python train.py --dataset="rendered rooms with furniture" --image_size=48 --crop_scale_min=1 --downsampling_factor=4 --encoder_activation="hardswish" --decoder_widths=[64, 128, 128] --decoder_blocks_per_level=1 --decoder_block="plain" --optimizer="muon" --orthogonalizer="newton_schulz_5" --grad_clip=1.0 --batch_size=128 --warmup_steps=100
Rows from block 5 of the encoder, named by matrix and row number. Each number is 500 + 40 x the weight over its row's rms, rounded and kept within 0 to 999. All counts start at 0. Numbers have three digits each. After the name is the row's rms in percent of the matrix's.
# convs0: reduce pointwise conv (encoder.blocks.5.convs.0.weight, 96x192x1x1), inputs 96-191
convs0.2 099:464475503506549623518447545478467501506437448502504428451451478442552487558493420523532475479459494474472460453475444503546504493501515478519460531560499495483552425451515451485535535504552465473505569454497542492574519557477511522500535458414474510520466516606481481475483576484501477509
convs0.3 097:489487537477452433465435501511500441510457519514448485493506497468514483540530513477529401532491499513500488493494603488494461504460543468502503472469454481544429408511466501498466435482534489487443505460481464491481458543510489513500463504371493479454502488465524417508497493494497526472
convs0.4 098:533554441523491445522501450441486469460488480436516476522571519545524550502489466506540500505518476529515487484511505475525396556444512490453549489554466449517546516436515445471461472421456507526578579502509481452486510511544497557444513490449440450496563521579447520480494549459547413494
convs0.5 102:384471537447577571456463446478522477453490511574469515423439577503501495503501516517470483499449467541555501544473532467500458533487559451438432496536471556488547497545502509502548495519455494451486527507477412508483505499523519592504463518502453492479503536615473553461542464466503468367
convs0.6 093:503514493473511455584536516459495548479483655492398437473527468489576483466527453489471439566555527455516508492515450493509562488528454567466504426476492566491512513421487504522540479483492506550444472492478548472461522479496502462485474499474530549481502451453487404491508498534497498556
convs0.7 092:538505498483502511497500499448566489522533463452483441511503500522553549537474522455536571434500528450510586564532494478496477509488548490455477511475524498470516497546483518580581576539474546482567591528480508461497484472517497473543460546484525495442457526424488539550518503503559473457
convs0.8 101:496474480510432471467475475527536470487546510475489500566494547478556472463544478473483560478442464519561485507482518521481471563439519498544536481495485436552509500451492617448520503540556472514441453516482512477446453493464491452475424452492498503511451518431421488532550526448508519525
convs0.9 101:472492548460417478469468501556529461494455505462474540452481529474454453498491431506454500422539479436514473484523504466568620476587489526511481546465527431483548533467467558498466402541565530545494493537473457528464523364485539484503511501441532502447485517468468467479524424543533462486
convs0.10 098:510567507440428562521444518499513524451487528565514589540489498488450508476455524504503488505528531577454451521452422506501480471519501507474495402524525494552579513475489564563486473516574615522510501470472505530527454466541474518474507478491478538481446472474509518436447544568478491524
convs0.11 096:500507545544456478567499461431524505473510515494461489493472504551467533523517481511564481537557539506452569500471453541477543528461473569546474464461411567471522420477493455537501453447482477609430444480482536528489503502508564541520493491473511434451436496494482476436503471499507486525
convs0.12 099:529533435482551443522446525500462446383476540485595482455450516506514474370521530508516418507520475468488554418474461498570500495518493520467501509511472506548457613505496518511464493495529515504485489486506557543466498525508457540554475434482393476576472473497508485549479530522475509505
convs0.13 106:569477474570516497518506547507473451564494435492503476466542500556497499454593460541475514542485501438517487483480546527498489483439480559419528506484513492533481560542450557541471536547517456474510468484525494527531504568473522581471504508481523492492653598432438509543541481503521442503
convs0.14 107:450495486558419567549555495467473547522500530478548529488514531541566554477525440531518450463536452514517483504523467527490487431503527514517502515521511515489508463479487462443503419453586495543449519514420547487480545475458534504469505476476506431453546526564430500461465479468439555584
convs0.15 107:568422490559494508511450485517525534505489497523556431538557514496555489467437509449416482555498471471504470495471524493553539435538566495470525487490471555481466483437473462516468613476518522479542533506514528535444469502463591402480519460497493520495519516494466425415490481476493543547
convs0.16 102:455510462564456530517529555500448499515517465443624513468519477504466471511475536472475499490508416479495541467516529500494514590520457508520506525492460543503536549523511439440455470502463468524477550464549552500505463516561581522498495478528453478532400537537490498453460510480542512365
convs0.17 107:498496514537557488489479517460490437448458565493488527446487500500508508501514482508514546468511500494515527554528479510530569546539499479523508501461452518591527597498553416519569487554523498410537503447505514613482538527471508498432517468519459571545480496513483536455546520620520546494
convs0.18 104:438397456432505561466513561483489484545451486488598490487501488481463466545518517514472501407516478511484475469509452512515434496504514481526561430499498470428506497513517519571445530512451443469572447482491480529550522466475465497484513444491559552494482409455569519561501507498518520419
convs0.19 102:563492472535439520521534435511523464518482537536555558470483486576524533462473464449454504473521544524530563451574561492471520558497506432488441491489589523440455438532434513488504508592471437472569479418486576521472544480415537490463469503480500507445471472474455512489498465524490479460
convs0.20 103:532451497559479604478562560494555520527532521511595460512477473531572499514464515539499506596516493459478477481477488467448470495518503488518481572453509510543567462496594398487560444477432516523509454499490522528423556552466515550500510429479486443521447589431470490490447519511514600454
convs0.21 099:472538501527525466544535495483556615546463419499430466484456448507472517471536498491556522511530467559515505506487561467456496503448435508609471527493521495486543403472434449519481476517557527483579573492423526535503518541481434512472501504460522504451508487535515486498569463555499474502
convs0.22 100:484523515482518588470453452450468422461459486443502521464511531493484533565500447492498475475473511517519570586510502603509461524541430458494465430499510458556527550511434473549618530472486517504471455500489515514534550535493499477526442465495513457505496520550492524459485486496505459554
convs0.23 104:560456603537484453502475490489479397442458424501580550483470455447532435522512521567459459527521560439531529467517480532520482491505585452504482416455471519525432453458463529514503487607520479436503502522462516465481491476524474570573513504519482460475451452446533520493508485540489516486
convs0.24 103:490435548506472463487518424447485562485483523495458452505537591506472548500457482516544457519534565555470563519449512520476517531505453438527404488452560601496444459495473459542538445496490475470531474462431501446523474502446490489539494579516480488516512477499495441456523446475489561535
convs0.25 100:527456480512453467485475492496455536483548532511459478530507577450554445550514478586495570436441544414499478525432465450504424516532416567546498482521544393507473527457492503421495494457525521422597464485501502485536487472514553491536589506521428498501511469474569522504480542522505491463
convs0.26 105:509555500508434462494525474487465596552545437466542518499511488494515493528537495434505517452440426524525518462568506506543496443502534553475491525478460515501552494517608468531532497585519428490497424549485431488445440520507513562534483489443492454507495493546452482519407536435481508429
convs0.27 099:542614467428361480434510520497489571504488493491483500499535419566492468549447482555492529492480523532460488550526509504563563480504498518497517459530580393491516550544488509480495461474575417487701527459458509469496430484473488498514535496509487495526537512528503508482459527468543492523
convs0.28 104:543526431509492525485444533485471452524458469446545561532464508519504452482430541604527543516473507519481508453481529508490552573507408491484509473518554616447439555489513520450544534446489571492383452546522469505453515546500413524545519524508507502463489509517499462530477486517512498520
convs0.29 097:427438455554547447561502441514512465500528519450515461553491484450529522520529519582525504552470517501443535512532498563519522488445518598562525528534422492462504509507513530518453529466487537516546543519474520528556506566449458506498372494518422483511559532483566467489436527454541441461
convs0.30 099:467483421502559469491522477489504463495524468474383487562573529486510492550571458594448449551501495559432516530541463439488472504504551517534469520539469552497489440507514481486436482452479522496548594501495436460483508474476515506520515489503462552447525507516493476530493461500501512431
convs0.31 109:423512487449519541489459355406502514486531523498504520536423514508516505511541492525533551440521514511501503493584532465524566541526451561503537428619460489461541490460511530503577423477498535460472472495508550485485535473545529515534461532511542484512546520489490540532541472441513523531
convs0.32 106:513468421491432428492481455501528523508495482594475518463481386520526476455519487430504482449484493559484500502389453560580519425445454414464457478469550483513466465522503554440375468507471483480524456494460448486451532456511455492456471520430516470473513457461523527510484543485489514521
convs0.33 104:490438451506522443487439523557517482620467513517534526503516473534505561546462547471477480470484512477481510496545522475578540482463545506435543551534523446438525553549490522547527558536465440503493485498520554516456429452529501575531477420543448481504423514560456543453516494479531491415
convs0.34 103:494487491475527458492468480453488538508521500527469506565454513497479482507470496419494450474432447449459448480497509479543485502476485583512447506537506505478415468508488532432448493446537529469469454509504467531494468471514480458467463453464563509521505524523537603499447463464480495546
convs0.35 103:466520459512479496527460604469515469473410486509571469543426496525468505506576513498534513499542578486524536484499491476509543494554443479527482395536533425498519521483516522479534513485466509475610518584533439471575495466470445498521482492476527542463507530455588508524552448502488519470
convs0.36 093:492521474509523444443522458523533372467513529521515511512515502543488493586494492459520549492495503574476527526525507509539511450504517478538479501538507512480428483520519548461461492508484493498478445540444526492517456496528460574507570469485462421440521470488400564404545472539521529458
convs0.37 096:446521506475481530425476529545499413522483513543548531530479428469515504448447476479542509573481504589495509473459498506536487499503531510552493483508599436558382505504462561430449497547523522481540433499561443499435545534422427506508504468516473538512530495493542546490529490471437460456
convs0.38 093:525452532471507452520495491472480559524525509492511477486492457522550492436526505431443484437492445467448422501461549464554495450481491535444518570596498554493520451471534460524382552506560420443511508574506508479498487491475366519538534544393486465448474502496461491517455483489537501443
convs0.39 098:421511486435475522495495524527498495468486438520437454427536464465512545492547491477487517489465418462520438506504535488469532413505511455467493470509569437472463532487513481475480591515585514535535502459534492509448477559454440564502547459428533559551518539469499562487518485606519505447
convs0.40 098:602462506592465478551475481473508527535492562484501469539481497530447480557527481573436471453486465472476510527490497421514495469441520474567607520486443512617541499409450498451564541517476452494477450478516441523439468544545561499523539445589465467446504492475496479469504502506487502403
convs0.41 094:539593508588518478539548555516480585469422566475457533419580522540520523503501507523514498470567479451510480510508535516523512482501532552491433474565561504580475548472454474538530535521598447519458482455565474449513510450465572465485564510615492495452511477439466477565526515500467484564
convs0.42 104:596404494479438465453463464540519480418458529470501489446519506490554456491443419581476510509491525572508478508423485541519541494495426419505451476337512453500438578500459539485512497423486508457479478490601468477542500468512483510522554452481509526526597505440507558463532490474438501577
convs0.43 098:548546515514468499451429537465420456527457499494545509512443467554518484472548510587502480471501487522475523466486480509531500463480477447451531441393520479570504485481483473423521466574457512499484532506530497528517477465528457520412448523508507507448446491435466440503509509395513556444
convs0.44 095:457501518501542579533513490503499473504504493579560452487449533561459489517440525481533510527525537595519551529597438478472449504472542492583509489545488535510504511524571486533552518505481564452535509532481494550550435509553526505523488487568490525563549468549500477585515516549517461405
convs0.45 102:467502510506474491559435509452534552469555509520449531542482548496519511519508447509505449522486466445477492473476494458534472436475459430432430427390402492479437529448511575417475423446466530489450498468540482455471520487469546474462534482509457513472541509584511465501547577472489543481
convs0.46 113:520447489494521500542509518456494526402498525462487482541447478446529437505457503530480551502515519479478485553527495532495489457516408627480494453533525463474501511500488520501492512391491476450533494510430503494533524503545480472604550494510501476638498514476515610520465493542517533491
convs0.47 104:537445484407531534494491437564506519482502486483439515397516468473484507444541439504441511494495474513456459491480501502526467423446415417470432461569560419494508484493549549488482556460469476460536487525540484522494542456523490475487583547505516491525555512433421537477614510519471537496
convs0.48 099:397493575459445464537476530451464512478538534518488409553479465498584505489502507447522510496491459592488462593506470510589538475453505428504457429469523456422505496539494527562475506561541551483515523494498521502541540466455514479521520473538443569536486501509525518498503513503488549476
convs0.49 100:480481493483524612599548490446472594442491474489500545457565452515578512504490473502489421475491456500453486531474439501467445502546460458534514380502563459480494484431549519452515435491494458481455482515467593533586571439461508446507542543515533551477491493454477527476598528482506497510
convs0.50 095:513478492479540511544484441521509539519553416519487507583516561436452463436472474425484514457504490434571487495515458564494489516506476562541506499468472566486532438500446484462539502539494425443453565522521464444533481466465423524509456479449559490529582514482485463545477484557496503503
convs0.51 099:533534470440537513518433442438462488552486470416509438473479533545492483502531412573501450518438563473515456499457467538499462478565542537473520508466436457550477480533476549490546517507537441482523468499528570499451542514493528513499500497511519525541464543541515470554537530470519486509
convs0.52 100:462522547496529499526498565463534515468448525498571449546494472440460493512508519400423432504521507499578487510544449465426500482471500504509441497498504465519456447455501508484573354480430566431468505446556485517450482492457455452478523476486515475478440522480515505548537464542458447507
convs0.53 106:504496501512431592517482455458445468457504511428502578427531510480557535418532528492514538513478453532566532530528516468447514488442594540488486473631541507467515524444523527456429473469476444496456508536494582468510486501504459525438471529442500473432560476441456454450516521495489500484
convs0.54 099:464539509507529479547547503436470394458457498509536496496516453510466571484532479484558490531460526667497508492496521506555474482607502469426542484534407507496493462523412517535459469537557493482542510519471486541509515396456540473453459485484483488480462502454536513467457486521461489580
convs0.55 090:434534530509509415505460472504507494428500555523436473500490505548480511496456479425456477536492514611512486493409458475542546459433457501528545504560476493481479467531510556460510545427573511513487456443503436509471430496472409571492549520485431485505504515451528540485463561519438452502
convs0.56 102:510494447520398391476422509532504419533429573480620456474464471583472469439483494511493468489505567546490492412451548466506514528543525523456523468538492469551499554458444505503465506507413442508527596449521541515586494522488479509434458494527470495510463540451495525561531496451470462507
convs0.57 093:470489490593480565500424472432433351531455488505553549522512496462502525448503465554504414471531494476519533457448448520498461515576507485552476467488538432448501536475457583489448428477503510468510513527479488434477521441496503547516532524486519438521471461537492492458457544495494434436
convs0.58 096:507531502536522560530483493530501485505452519509540507472538474558501519509495520547529570484567473488513524541501514492556458488509518524547500531502481483469484521511576456548469456552492429495491480481481514569481638551475494479514518473434539564481517460468510606568462473546493602460
convs0.59 095:475453422597502485464514543527426582502511475527433510531510490462528487565554476540458549472488481469530448474421481466515514588502526461580546499510564479568461496437512492495525474468497476461493486457504423482469465460465446412476520516495448524523468463571515526468524488483506527480
convs0.60 102:446528442452462482527530429435521431493536460522457541564443535456456538446511498454498521438500415481552566478569491464537504499580497446502466558532547464463513500560467606548495438549549495468486549484516531541482551436483478466605454531537511473544500416444480485539505472513564473549
convs0.61 100:500473466507560522491478426454470488431520508581438549441502506540559519436541478424503497450517497488481513469417547529535571502529506449515466474458474505477515496510515489486645612575535455447446521505522455520469529551521498514474466504439452498482469489518491506506450479466515547545
convs0.62 100:530575454554499517596524505488453449472476575557471531498489532536539483479522455461499478551492498483559597582530576542491536511561473472499465498510504498556537536428574418552574483489512546500554504457623513572495503504537395438518521491450515472568507534496487515485478450567500540531
convs0.63 097:492465449544583536566513511523555500508511497449462431448514489526462493486472434496458413550499536507454463472489498557526466475508462506500519498531460502603528490497486487500504453473420443516451515513565544498534543454573477440544483419540421392536500438533503487471481480493506526457
convs0.64 092:472446457580508486475428485524453538475452511539477485535487514518438505516560529495460554513548490412514505504428493424475440511455557454468558459443474517563448436476474562449470499549485491482524517503531484502502487467513481479487490434514517544481537474532506457457489492576495526509
convs0.65 101:578468490440479488531414535505407554470476490420441443475495487494526480536483546491462466500508482465454543528557533568532555447540439457464483539534490536564478526516453545568519542499532467528471550520505495464500523605485439503526513594521467425420494474494473456510480508492536457527
convs0.66 101:405457474512452461487448469462478479525439527467489525485510570553581495384511456521453475453510505514470497478446505507536507477576518461460477469438477524538514518524538513427452575457506505482471473527494472473516460432493469494547512434509451509458485517567455457513500631460482497535